python train.py --encoder_arch="vit" --model="audio captioner" --input="log_mel" --win_length=400 --encoder_bias="all" --encoder_qk_norm=false --encoder_kv_group_size=2 --encoder_patch_size=[64, 2] --decoder_norm="rmsnorm" --decoder_qk_norm=false --init="xavier_uniform" --optimizer="cautious_adamw" --learning_rate=0.001 --lr_schedule="wsd_sqrt" --weight_decay=0.09
Rows from block 2 of the audio encoder of a small audio captioner, named by matrix and row number. Rows with one number belong to one neuron. Each number is 500 + 25 x the weight over its row's rms, rounded and kept within 0 to 999. All counts start at 0. Numbers have three digits each.
After each neuron's rows are labels from the 100 clips, of 14848, where the neuron reaches its highest value: "peak on" is the class under the peak. Only what is clearly more common there than usual is listed. The data: songs of 200 made-up bird species, synthesised, often over outdoor noise.
# fc1: MLP up (encoder.blocks.2.mlp.fc1.weight, 768x384), inputs 0-95
# fc2: MLP down (encoder.blocks.2.mlp.fc2.weight, 384x768, transposed), outputs 0-95

fc1.737:521551514538504457464472478504496548487532523484522468528514513520497498489528478482518439506496461466462529498463468459494487533484484472526547525481519492475513483519490498470494494498544507543496483554513508501539480530521515524538485451499510553505485465445514529484496517492513482505
fc2.737:525568525480483505487524503509521500427487507521465494461533532511478481480539501531458499523480508471466468491476472487514477515492479472495494454528531489456487501463495511510458541501533459492467445512501467480481513564486528509508557569492486495484520474500530538507520473485526508530
peak on: arch

fc1.73:495523513481460501534473474560579532507509458477490447503552524478525532481450498502475517517478485505493496484476461554518477498516512445541505494513526483480499492484503522486503521530473504520541497471490488494511501535478484487518526534511497463507473500507518500515506530492477535518
fc2.73:504508530440522457518521523556515553475498534519478568462490499467470500517458460525465524530498503510474505454487506529521495493510484523525470496511522533487529471505521464521441529505469496465518518528506508492490563504450506506460514565515512502524501514502530502516504471511504510543
peak on: steady whistle

fc1.140:513480521500500487483484475466485521478493470525531524505493487497483550459494525525481505529488492510511503510483473506500530467484477533541488523479518545509516501556484478503488444501498522473489482506484500515565547508516452503541507563563526509504488469450480513490480474491506499456
fc2.140:485476526520559501503488446478522536470538521545510504486482456484469532494495501533483477498471521445475489484523482524503487511487509485509475498524522500469484502492484532481475497518515526462521488503514500484544546526527520544526462496555541499498508496492508473506496480491497489515
peak on: click

fc1.679:492521498479482525493512472513483499507480522496495533521472499536509509443437529518517557533466485484549501512509522557477507468507540468511503547500514504458466469509512519523494461518495541491505495553545526482502535523485503464520524496529514477479512508504466480556498496467493500514
fc2.679:505500458520576518487473507493487495488548448491525470489513479466481483488511502476478444471519493509493508496497501466463504519496480481521483463537521494491503491504503504524505464527511510520505513496456463523531502472502504497530437477516528491481508496506552485513455510495469514460
peak on: buzz

fc1.538:526490485500503485492517497509521525477494465500535463469478520498520495480534503540491507515484485523495536474498513552497510498493495491548482451502478506490529498478514524474471526520470510498517478516546483529502500467518503565501463478511526517517518520475508505484500475516515529473
fc2.538:489441462497508480483523566511505489512537488525493468505490489502503550512549487514505507504487509473546500485515501426526493489514485505482505486528511537531489482495514509506497511518494511507508446522513439516502492458484484484470473487501499529484534543490481508505460502508500510465
peak on: steady whistle

fc1.356:538525500548526438495517500559514527473517478491482512455515473521477460420533473494515512538449516475501507505459456506463492473476469518526521496490522509477540508504491507507477512498525535499486487512500484509511479521482539513493539483517469528513482494484528495506520522533499491468
fc2.356:498533525501522515449464533490502497510535480492476517507503498499479456491476477528485538507450475533495454542517499525511523492474544469494510482550522479549501534500541484468514508523509533470510503496474509513468516474467485511520501478482516532491466483502516491469516531547488504498
peak on: arch

fc1.390:503517488457488493507498468506508520514470515505518533512525504542469490492484492517554510552502531480547472451494510518508520526505498494533513534500552495467475469491521476524458493501514531472527552512500498508486498531493507491516535492498518483487487486501469511515508492498507489475
fc2.390:483495460525486537531492435496514510509494500527489493489511546508493480553525512462549481513511458480510509530535522502528487462490510538502484485483498538408488460529476500489501518507476470508468490493503496500474477485501528468463518540475497488515524511508530497514502487484513484512
peak on: warble

fc1.327:489498500474466496488503484494541530527497524499517531535503468478477487504511534561552486504507458467447496449491521488510505532480477528484489531505500484497492562507484505508470495461464522467483520554499446532492532501477504521488513465477486477484495451507483522464498454514458513521
fc2.327:487450525527556496495501524493490455496496501479512482526518477510527529495527502510466482500497454478498464505522504473559523522532542442469541479505504490534496468465505517520511469546544491494500516517457501507508503485517487493514494465472494505478522524481486488527482510496455497489
peak on: downsweep

fc1.517:510501503486515502467509494515499542466471478524480497523475536526464508476493473560513521508454482475520480508496482508510513460500459537511501499522501503448512536531480533502470470495452547505516493501518454515485571486483506495496466486536504503496483502493495517472462519465521476477
fc2.517:506471508474479513498504563473485462525503471496490533488533495489526488464455541515492512477531469567542515497478530492480499531556485473466515512509483497475505515493486453522510497516486470489469507493530468488532500493477523477509523509507532508496455505494514454493484498529476533526
peak on: dip; warble

fc1.103:496477517472459567462511502514547516513502470529538498528487520518462516546471510493516478504495459467533541486469536486533533513480512472514514489485503536489517508521499498519469502510490539514524492534492448516538501454530511524526507482520567488521527466473463521506485444484489521491
fc2.103:534469479526489532494498629502518483481500485497511481511475455501509521523483488533527471503495487482519517570489506501492523517524482473466498504482509556528496519537467542485497495497517515493479493495498510494509463484525446472494476480506523531517520519496476494495476498472486526456
peak on: steady whistle

fc1.515:486504513521470512524457489518519506513498515547459472519501520560506504480473520534485495508476506466502472468529434516545499533495507486481502475492530546499502507488471500515485509499451507524486490464474498495550495491496550534528537517476521541524506483515521502498549508485528523523
fc2.515:498467512512561517464524489546505501496488483542508489493495496485493510491519520526485486461492483519509564531498528535509492458481509549473536517529490466483473502531501528525518475499483534513512488551504488466532497501500497491494460541478518503507534519501506468535474496499483510466
peak on: buzz; upsweep

fc1.168:460513475472533492529477476522494540502521469495503507510511503493484504494502482571484522515450535458504480500507455534456488469500504514530514492505511485464490493510488525466506485463484536474550517510508541479462531461499477509514480500501492468457475521514504519520513503469502495477
fc2.168:492523501501505507480466518508476529490501483437491525533470529503453491543497483497462496456488474526483502500504472513504479490512478515472512511543494526459497520477498447466515503543474513497505500507471531507492507538477512482496497496507533517494524535492513524466503496538502497491
peak on: warble

fc1.380:518500531500518456497503473524515514503505535478513496477495503504471514458515534532526508495488479467460505484484496485516486486462512507518546511473492508477493511527548532508543514509485474507489471523459480553528488498539476524514483502499498494505493497526499467564503509477470495440
fc2.380:495460495494476489531539513525480465543492487517533518471516481470472515510517474509476500566517504478517490519517523465518497545479495505494494509520514469501505486491486503530468495483520515480443494472477535536514505554480492497476527539497517473500477517531488463514505481497490487459
peak on: harsh note

fc1.109:548505510488483495519471471524500535503501500485497483521506525433523537511535513438510528515506522503508511463487514519501454519483527477529524496487490491472557498494517501487478549491464493532526494480495478488491499483518486508501532460517523555472501471490453456508495495484491477546
fc2.109:512488539504468475539478513492496481488507520470489521518503506520467466537452482512503519477471491501506463455515540561488511514474505485523518499492532550417504535524492514486474522439508512509493473508482464554478491519481465535493552494483506512446523487507501525485491499493535508495
peak on: steady whistle

fc1.497:495510494514505517503514470527481549462512470504507544480509517512503505504513488503463523549535521456513508472486510478534527540490503523518552483527488510479498482489503543456488485486513458469508492549513461520469488500518469478543469499487519450501495456449497549505504492529497502484
fc2.497:528505516514467463516468502501523432496474479532515540482532510521529519537467520522495497500525482503484481498524539519485518533470538493485504470447473508494487504521555512530511537523515467534491501530500495477495521511459517452492531551515486478543509472512506478471524509482492499547
peak on: harsh note

fc1.532:499507507510476512476480502498492538499456489540512515524517510507443547493467530506497475522511451491542522500493497499535510531480500505531508486475514554498509515530510462506444482484513515492483524536535478525512519501543519532527495522557498466495485470463489525487515443516508497506
fc2.532:485510495429522514498500495483508515509505518498491515495506468514511468512468497504528474482450476489507495496535453554514513503482505509454501507460520539479490503489525543450488514505513468493541503482528526470509503541485502565532484504545477531489549501474534502466528455530511497499
peak on: click

fc1.475:487524518496489471491481486505480548479519467479478469499553515500489526472537480481460484532456521524507496506499447536512468489464524468507501547518503507456512477490511480479494534523502538533564476503508487434511506534514512504500501524521518551508440522458520498477492534495485500506
fc2.475:524478491496506504518480490477541505579509533494487469531533482548505533556533559512544482501544496508502512467535533528491542531459467498456479509500478503449465485519474508478510552517474492530487562524479498502461488464510536490476472534501447562506526519520487525474464500522483541511
peak on: steady whistle

fc1.627:536508539506494517531512466503522522501487519503492512440477497498499466464492526469508476530514488517521478518503476450484500462497443478501494485516481523485499538505532564514518526495451465496481470503513485511497527521508485462496500515482507530477500512525529525521526516500498544464
fc2.627:523487485476482463500482519502486472533501491476477541527514502467500470501511537444552520487522496520483503507475501487474493506490502459474475506466460454489479490473528469536496492496502483510509509470521547483490500522483544441517508486481444494548543518520528499500480489501548516472
peak on: harsh note

fc1.667:497518512531507499518512459517536529469543512478515437510507466514497515496494514533541534500494486523476523454477514503476470550511534451530470498514528477499517467499496501431511507509503525501495505474505529469529481473515486516524538435528464475511507473527468526438463506512464497500
fc2.667:451524507519491471501510508486497526546480516461478465552481552499526487504494503533483528496460471475508503501535518506493508498462484481499454489492506517517506469472553546509479492446502488502526466516525506469481502502517560521512479497519508489501456480482523467469474461499517521508
peak on: buzz

fc1.93:499518490504489567490478500468482486481471488481528506491497563488497456502500508445485483502487500481533515521528458477536555522516499447484470512455530558475519481478469523514487534524503515507469507469462501510492505459512496490478539484527517530483507491471471511517514461512514525537
fc2.93:503468525455495507479498561480488451528528473467480489484479530521498515464490557501486556507478445526510517506514491483513511535520493463469516517477535518452499493468520509453480500511474580502530472529568474480535502436499470526488484454483487518447544506521500509524481528502464521536
peak on: steady whistle

fc1.30:482479496469463503511497475571537536512529510525506497494538429502522467484489525517487459500505471500477514532477496541535483482548460485509510505502516487474528480491529517487476503485464496494544500484510477526484524516511477500509505480483497488488475504505504523497467471526451540480
fc2.30:514490534487510511524458525525516497530481508497512495532500463465495492531567522504487445496539484501466516507488526509539503489508439482474465481495505518497493496528510507514538516506505509477493533550447493495512518495498493467497513500449465524461483517491495529523519515489472541487
peak on: dip

fc1.201:491498530501483505547530486483519530462476517504530511523519489534479472447465526500485453526483474510483545520470485552503508474528488500500520533475537525488505543518502501506510487478502506539511445532525474521537489502545449510511502480511485544477506449487510522482519438439465504473
fc2.201:521535489510516470494502535496509485518482535532528513515512516454504509499492480524513508468519502506563548511550499521524507503507462451512493499497487499481485488491480492521482500513485460521497546484468486505488513457513534506538488513482542500499491520506506516546524442487524496485
peak on: dip

fc1.310:478477494508479498486498493508526500495522474507511479482541534553515458490490550512469519551481483508502466511521509521487508512477497515525489492524485479487485466477546527467492457515518503483540509522503488539429513496502482516508456510512477468522498469484471498501511489519511558522
fc2.310:545503549542495454515490506454504517521503559530516473476490532496504498519530527501467450498454498509522478504554534472475492487529486513482535459512486482506498475509513491454475526502493494503498482503515467514502516515495562493460505520491443519562509468512512522539494513469516466482
peak on: harsh note

fc1.298:534460516530513532471503480520490517489548540462416523552531509499489556481505500457508488527509467483487512513516477467531485512531510493496529496533555524470507500528499499475498455467504527517470457506490496521517443493511456515502482488473526496416484464493439507564481503501508513519
fc2.298:507479478522495496483466498450522463489471514491516566489525489465483564474468516502530500494503512495484513474519496550501479487543511478502528484486487528460468511501564525494476514536481501518499474486515471498526546480440536498491497490529522538498499538510467496545523489486494475519
peak on: warble

fc1.592:508485515504484517495534473516481524477458498515482439525467525511513490465514489497520467562508468483489501528501457512513476503537520456485459530488489521484473517504494540483480457471486532496492447511534523494514512516509534496535495495454494483484542485493490531535478545492503510500
fc2.592:538515489501499522536534512463493508519507535505528513503474507441500513485499512497542488483538472496485506486453554510482453476551506476509535470509502474472517466482477484460508481520506516519482477545507544476482505511469508514487486540507477537526515512568521508499518466468469509481
peak on: warble

fc1.652:477539537501445422514501477528538511519517526520469479474507501543529452500504495504459461511483484491466529518513502566496517474490487505526517497493521480501528485509510545521470477493484522544533485534479460525494529478517547502517504464534495485526456480487508463504450486513482494489
fc2.652:504513529516508504514496506480499492519507552500488489523479430482528456516532533522492458502492512493480507500495534470537490538504486506525486477503482565493464504492481497548523547531540510522511527492465496527521499504462479466482539485474468520524447490493475512513548535476470528486
peak on: arch; buzz

fc1.415:514502528511494485467477482485511532483495524514505503509520505515504508494453488527477512542506490436517528497518474494499544474526469498535520520488459550478526511543489461502451486506510494463509476508500478523499533485478522500506541488565514490490488451440491519487473516507558518523
fc2.415:504482508478464538471525493495513503488501479491477528485494521475477474508506512486497529538490511507458516550548499447534517485513501511518470478516477521464479491538507457517543513515504509446465487519473508503500481520498482424526492541469500502499485491513490487517507533508503488489
peak on: downsweep

fc1.431:507508470496512552478499498488527530452499513492527546455473468502511507477478526478467564534505491477521463510465503462521473484487503467509452499475441552483486523498481528504508509478481508510551471490545483504508494517459468509516492542543532526460542490469484489524501462467484546480
fc2.431:459498470500528517483512523488506513508556516540461479503450420503533542495502484497496506501469468455481502546523452478497490462485501546503482500531485524447508516476472544505505478497510533511522497536466524540535506486484477534498470448510488492507455488492485502543473505524501543502
peak on: arch; upsweep

fc1.664:542500476513467526521520471540522524543492495495498551544549474511494488513477526519491492553492453489493462494518516514503483507506469498512521492487495514469535479475505491504521487466528480462483513468467525475471507493549507490553502547500496510465496505481474478494479528491507517454
fc2.664:497485487504490506544505465506497513479497508539527511542546485506492516547444495429500514488519525488510519487497531521466548519566502495502510543502559535467554500491518553492505455514518487497472514540493500473499519454484461478503444490556501491512464480464457500497482458448468510486
peak on: dip

fc1.735:525510533485513494535500478503502513511541511524481522456464486514477501508460571510499498513477502485461510489488492420448483485510485507487495522507481505476465509468487486456534459513488494503478502533511523457516470506534471496506509514542458525463521494508512518510467502466490508508
fc2.735:487504536451525535485455549496484538500468507524484501495518527466491500430486459495488518483497519457473516542474445523510492489519458523492493526507522494513520511474470485500522501452492575519487511537506473493446490471524492509471504473494459467489516494488464551548529529518516466495
peak on: upsweep

fc1.593:497465539503468510507515486471546551495499500497520461501503485499479508515507531503452488512474513464507491492511518460521511517473520513509538583499457522470484524520501501435498501481521491501552461554479491496532516507493494487474511524498508538524496479482526502454477463475481525537
fc2.593:490489535505522530516496503516519502489543505500517487521512517460506482488508480521512489499459483481524490519500522480488509536498495485456512522489569531484531535554469515503495503480512494481480473544491475508482508517471490488494491539520539476514458496466511515501500525485539510507
peak on: upsweep

fc1.362:485507468491507501496537463511520518478507513521497534479540476488534485512473511507527509583518505504529527494506488522527534477551551493486462500518489543481548475490517553531505521476541499533502464509543523491529531469501498496515504520523518474484523512498491503538529482492508501526
fc2.362:531507479467483480524496507531484486520511486514537499488456523489482525514480487509520474504476478491496456516508546547516475524515505571513526505489462445532477477475510486475454494451532473490485540452510534494434501513463503509499459505477518466486492482523503472494513575486521469530
peak on: warble

fc1.519:496508477460508533470503489529498550504497520510527478491533522522486511463526528509448481519487483496508503515473518527517521506511521501529498448479513498474504509498449504509477526495438469465489499489505478478504487499513483509487530500504524494513477498484469531538506466484517516506
fc2.519:474512528470514460533473542497497506500499502538496535480502504512483500485515472499484525485540529556490521457482480502530495509488524508493490485474517509471495473477472483507481514504452523496485510520548543465500502494505510465469519469494503486534505470500489492507501490508475524542
peak on: arch

fc1.682:488498489495481502517503473475529518515491495550510486526479480513518513458521476485496488506522491518503468505511465471508509502490481436470498518517505503464542504468513480518486495538470488501529493490477462506507550508500536521484462514472480541522480503427514511446551465466474482463
fc2.682:547501488484517483486492508533483480491482486504528504531481524464484511533503495490507482508505474471503501540523545509512506494508450517511515500563487514464460514475520487541498460541476480521514540491543515473488494508471509440551486481454522474486497467510497502489498493429520518509
peak on: downsweep

fc1.116:518494489496497518502515489506514516491535490525531487529505508496491507500534501493487481530476461493483510520545467486498527503550499513478496497522506528456495500487474543513498460518509535512505496507504518471535516465518476505528474512509490516473431488494491467519495501552538479535
fc2.116:508508479475508520465488490501513495523491493501477496481476498487470486521515473450508510525528462514464544498502490519518515470557471497451475477532507497465476483464541561513509524533521528521513490462510521477487523497498565486539436466492501472524473507506484523520494483535478487508
peak on: dip; steady whistle

fc1.260:517524510536521500500467481481498508476500508498524525469512529499483476460518493524501486544511508456532499471488506467531511467448514493562458499524549466487519498494529466501479488485462538462513480509512500490496484465488522492487502508493525494522486492478470503506495462536487534457
fc2.260:502502496486526492512499511487457485502524492501528465534511524478509496494507481507496545541509522479483482524492511530450508496501508496514439503468537497520496499482469496447518509472534487479485513511506507527460482469524465510526496448495485502465426486457512517474491511492529484484
peak on: arch

fc1.295:458493515473500498485495467481519513516498523528482528487516481484491483514453480533513513496499498520513518512478502473536499486483515482525474492470499480485518506498493486510501485522506474465510512488518481482462506471529448514542465537492534553509515502495484554443510467497466504475
fc2.295:567533504474510515517510521497512547514538496520507471507499525461463510530518451520532420500515472500479508524517475469541501469534463537478473496551503477476500468463502519514502477523514500511495561482491482502494534485508519485537462497474502500505543501507516509504513487484490468448
peak on: downsweep

fc1.158:522509494496477552503512483496526555563505507527530491520487497470462539474507505512530518525483452500472513463474482438483508464455507495542505489476489520473511522502439503476474469500507482488481497540502507505541482479501486512516459508515491529470517514489504484523511507554458529488
fc2.158:521487507477509557488538527515497441479474534489493511465493513526556504470489505536494484512533494500505519479466522494445485505499520483477506470503472503507503439517461460491486485517496513469523479490545525499527522520501473482519509531493472473484485530533541509472509576498498488504
peak on: warble

fc1.68:477474504516522530504516461526499535518518539510510542506521455511529486478476509472482463568507473509472483453494486490499531522506528505512501484513461532473544468500509520503486493433545523526463496510491506526553500455563472517550438511483512498527478487490486510518485512537506515498
fc2.68:544476446492492503530498526527475486494484473491525508523451514548549477490527477455544495497511521518510484514515465497520475473519468524499474510427504493529493487465484541497516528493502530516548529451556526525471467490468530508478443452494528448482522538501479494492505535502503470515
peak on: warble

fc1.369:504484527507511484486490483523538511493481511489521452530461504491522464490494485528533533556485474483528506494497468559500494509483516495511471520476455531473535528497488528492513498497479545518538500494510532492485513501494531480549491517514486525499503505457505481522440529497492498452
fc2.369:524459479483548540480550514528471498487531543534465468521493479495522459475529476467491483508462499519501498482491512476511520471517487453532459480502534484494521468520492501511522509488559525470471488503450489518498469461499483504506509470491513525497479498506499533497489520530498532481
peak on: harsh note

fc1.90:479525541551498479515486478486471500521494499516493532507524518540541467471487457463522456508504546445522461504459485477508526560521484516465532473489526511467498499484488479473516471482512496497486528568499464505488486475541520525526480480508498484491465504467488525517513512473503483463
fc2.90:465511478469520478503515521507494483509494515504480540495526523512505463498471500501507529539467469491497511538487506499470513500490515514500521502499539521460515500487535486508474476466491525518507459508519521462505514502497484496521518501501504506478465533531488508470522515468495538470
peak on: buzz; downsweep

fc1.56:539454475513466535486533501511523516528513514475497454524479555497439539463543483512529531501479472496491508466527510469478461516475460476511534500528514525472519499497518500445473470500474478451513458504503456500545484502469523513530497436544550561500510527498512519492474465498517501495
fc2.56:449499525494425509501511616486462485477496505468512540499476516487488474520483516468460502502497514519500481501489485491489472516524488535526477506489485507444463527507483453494550515527509486481503490509495485471524459484484498506518534499470466491499536480507497491474516496490467458529
peak on: warble; upsweep

fc1.405:520478513517511523536534482506502521458517504502528466446496487558452513474513518519530514531474469463466553552471510517497512484503503525554543471500508513466474519494478470519519505511548506497479469462462497518516508470532498516491477495471481462480523501531479490492544468475491512523
fc2.405:491495513473514481503515510523529511499541518454518509526489503526486509524517489507505480533432504474463504485485493512525507482510514538492483511540507494523470459480516554503486494516476500520537469509514499486507500521518496500494524477501531471488532520511489518489528507465465486518
peak on: dip

fc1.545:453516521503502461558504471539496524514512481514524481438539441550496493469480478506518505510499542479491468521522486544479495523496526499499462532501508500505538462513515515529507458484510480494513483479452511484507525506520449510528462550545470448532490521514512453515503483514477494478
fc2.545:511500499521481496510501479490482496497479469495520519502485518492527509494493522529462491505532508496494480513498524516495489505501498497522526462489509463621464488497515510518481465520491490526497503500537518517479510523504509488483475465449477508522495509475500471523527519495476484467
peak on: arch; upsweep

fc1.761:501447519447511514475525483491496531493520529464515487549499448465499483490522529472483498520492472491468538524492509508488509497534488525525472541524489518471496541513484564506505459506489497535457474569472514467507489488512475527514469515536509517469494475440474499524488467484483547512
fc2.761:503514491501523536512504454488475477521475524507495492515495530504513483536501520497487521466491456505494522455475502506490489474499508500510544471479446500449497495479512523499489539518464511487523435519479546500504511504453569528483510501463496491522503532534499478464489480530517542531
peak on: warble

fc1.359:506493504518487493502492465521483484464482504475515493483537460543505487464509535514572502542516549453512491500495532541491473515519514470475516513510537469496459490504515515519471484497540525512488505519483528489493502523501484504491528536523507493497457495503471491498517473500477534480
fc2.359:498522460525495561508501485487489485511486518537485510515511541524490520522469516484523512492551486497464502485474500479522520463501457518521435524437507463528503476526482468499494532472523496489555493471480513543491486490491498524490499491509510501523492502496442453523505470517559440504
peak on: harsh note

fc1.527:455552483544523459534508494466507513509515502523499489511530498533494491505475466523496474511471487476494471537528453487506524441509505508512483484524481518486504512504516562534499489502469519497491466508479488477464543502517517490486490513486525482488458466469501484504475515444549480489
fc2.527:477512486481507498470495559516458494518492475504487503482441555485479515510467511504481508481480460545508485471548509504500468487521483499488525530500496523495489493504511457506497502521421499514496494476570491508544517482481552485498527487500531482488516534524505449553482494500491465511
peak on: arch

fc1.4:497523482506488527486490522507478492484489497509514463475524515520484554502488543539509509528498523517480510472494464482484504529549487534533532500510473486496495504491516506488516460462484489477518470506528483542491509487551488519503487499518516484458527530527511513479496488520481494493
fc2.4:499493508503541509506479549465491479522503477522491496491488512511493529529473481459456492485527487495550525478521489486494470511459515482469470492512534509560508498492504492490459531500474518527518488481516548510521500493472544500486473502525525515478517523490478501544469484505495493491
peak on: harsh note

fc1.714:532514527513489494512526473504517512467493515534508490486484512527497495478505494511534528527428497450502514509488520507524497467512463492529480527520513482480502502487515518466506453499480499475493479458493502483493465515503500493489556466512499458524474511521479518463502485478488516513
fc2.714:517517503476508468532521513461475452533478509536501503516445498551530495547488488481483512516456492540518503492481507497474499480551457432460470497458490530451547482517464516509520488473481483502529523460472540505536512522519473500517518451509487518498484512469502466464491510523478487529
peak on: buzz

fc1.716:469541500502500496480500471492453524491491530508505522533478487541497478465511480513483479520483498459507492537463473511476533478499476501548483465514493544495519513497493496568506481477496526505502499521511502488510505517500503506491498486507512502483458462464507526478511482517499452491
fc2.716:461504494488477481502489522508458472467495466459479517476489534513482507503512502510510534479532542505454477514530512486538517513500448530532501528485497465540476505503528470491494499526497480479504529464516485514466502453498517493499530474472513508415507515500478525519511516513523490515
peak on: arch

fc1.598:443523478474524483488496462502519526521503509492518495492507492488479545495482511503488536508524492501513529473534513544480493553536527541499497538507543509471489472463497520461472515525477473498523506515538525427477494468528498523527499517544519482526520500502468499528499480494499515501
fc2.598:487528517508526496468501489521466494482476489486471478529503515497509520438513462488475509520461533501486474546481513518495502503548501511535488486522495496498472481495483518501512502502523485507474514464553506476491502533491497496486500468465517442479515516482496482488525509472550505501
peak on: steady whistle; buzz

fc1.402:505521553497517514503468497535535550481546516511500511507519512507487453510537485505509474524494473472473499480474494501520529525477465521564505455483492520484530490483479502495462503493482506525509517548445461506480514479557507521538491480497461525517503443469509558495511509495511519505
fc2.402:462497497502526487512485511520488485512481502519518464501478497535497538513520522525494446474550504491495511489464480509514519503541486532523467504493489521495471466480398494502499493483476566527513497505493455490507485502494499524503543430474481499505534484470469518482472532525490510499
peak on: arch; dip

fc1.300:500532488477470462528508481450550566506454513516516519466478480525521468474542516486518460515503505456501477441487499493497558465458458511500490506487493530504512502455506499545453499502523505490501495531487473551511533515547495525520515491517479517528495408468492515492536437500476503484
fc2.300:509487501515517463498474532524491502469486505481489496481531489497500482491475499553473485484527510487568492525555504473474491532518476474498446536483488543526514489548495497505498500511490495510531508455483504472512520504501484508507504506514510494424496536506517518513524486522531502495
peak on: downsweep

fc1.709:447471494503469565518538486490561521509446489517559480514510505570508531463500501529485479528509536469517502486489507531511523555490490520533520486477460475461508519513469532486503494487512479470501456530463504529531530482576477515492528499505469484521462503499473470483523506504485505489
fc2.709:527480462531516521486531512502506476502479483489457488550518517514524471490531532545524497527511500488516525535509516454506574478518483472485490535509520472488487487475466478507494498507508499470481491564487548469487500516491438464425509548505513474535495525476477485508465475520549511463
peak on: buzz

fc1.699:541502529529486485518530468499511502490505516499498492452463511548513525503511500514555505507509513486519493464512500504449481503527521484520531531445502466504536472519531486501531489490504467506467477467480444507545470505520499493511516490464479534514514492561482504507519520497507456469
fc2.699:478516504494501527523517487453506479476478491496540506475479537453486486500511518470474496484497523480525521508493454464541458521540477511513507511506490456566463512473508519516459508542482533536513471420520539486495500515513507525454507486459526477506471542513478520518516463487517493524
peak on: harsh note

fc1.5:458519490531486496523510462515473528509497517483513495461514470471465525510485488488515521521486528508481489459480479510480520483509484525517508531489487544480521494500498534449457493481483522496513498491537527474509509495536460544518507500517525461476477503477469559519516505516514471518
fc2.5:488519515509463490493507475508508502500508528477521513485523470509556494479531532499461459448528456494467538495464492519561479434523511453513499490479501518448517483519559448480526550469522517497512477475509467453477527497537533490524495507470486500498529464493489508512506520511508504483
peak on: harsh note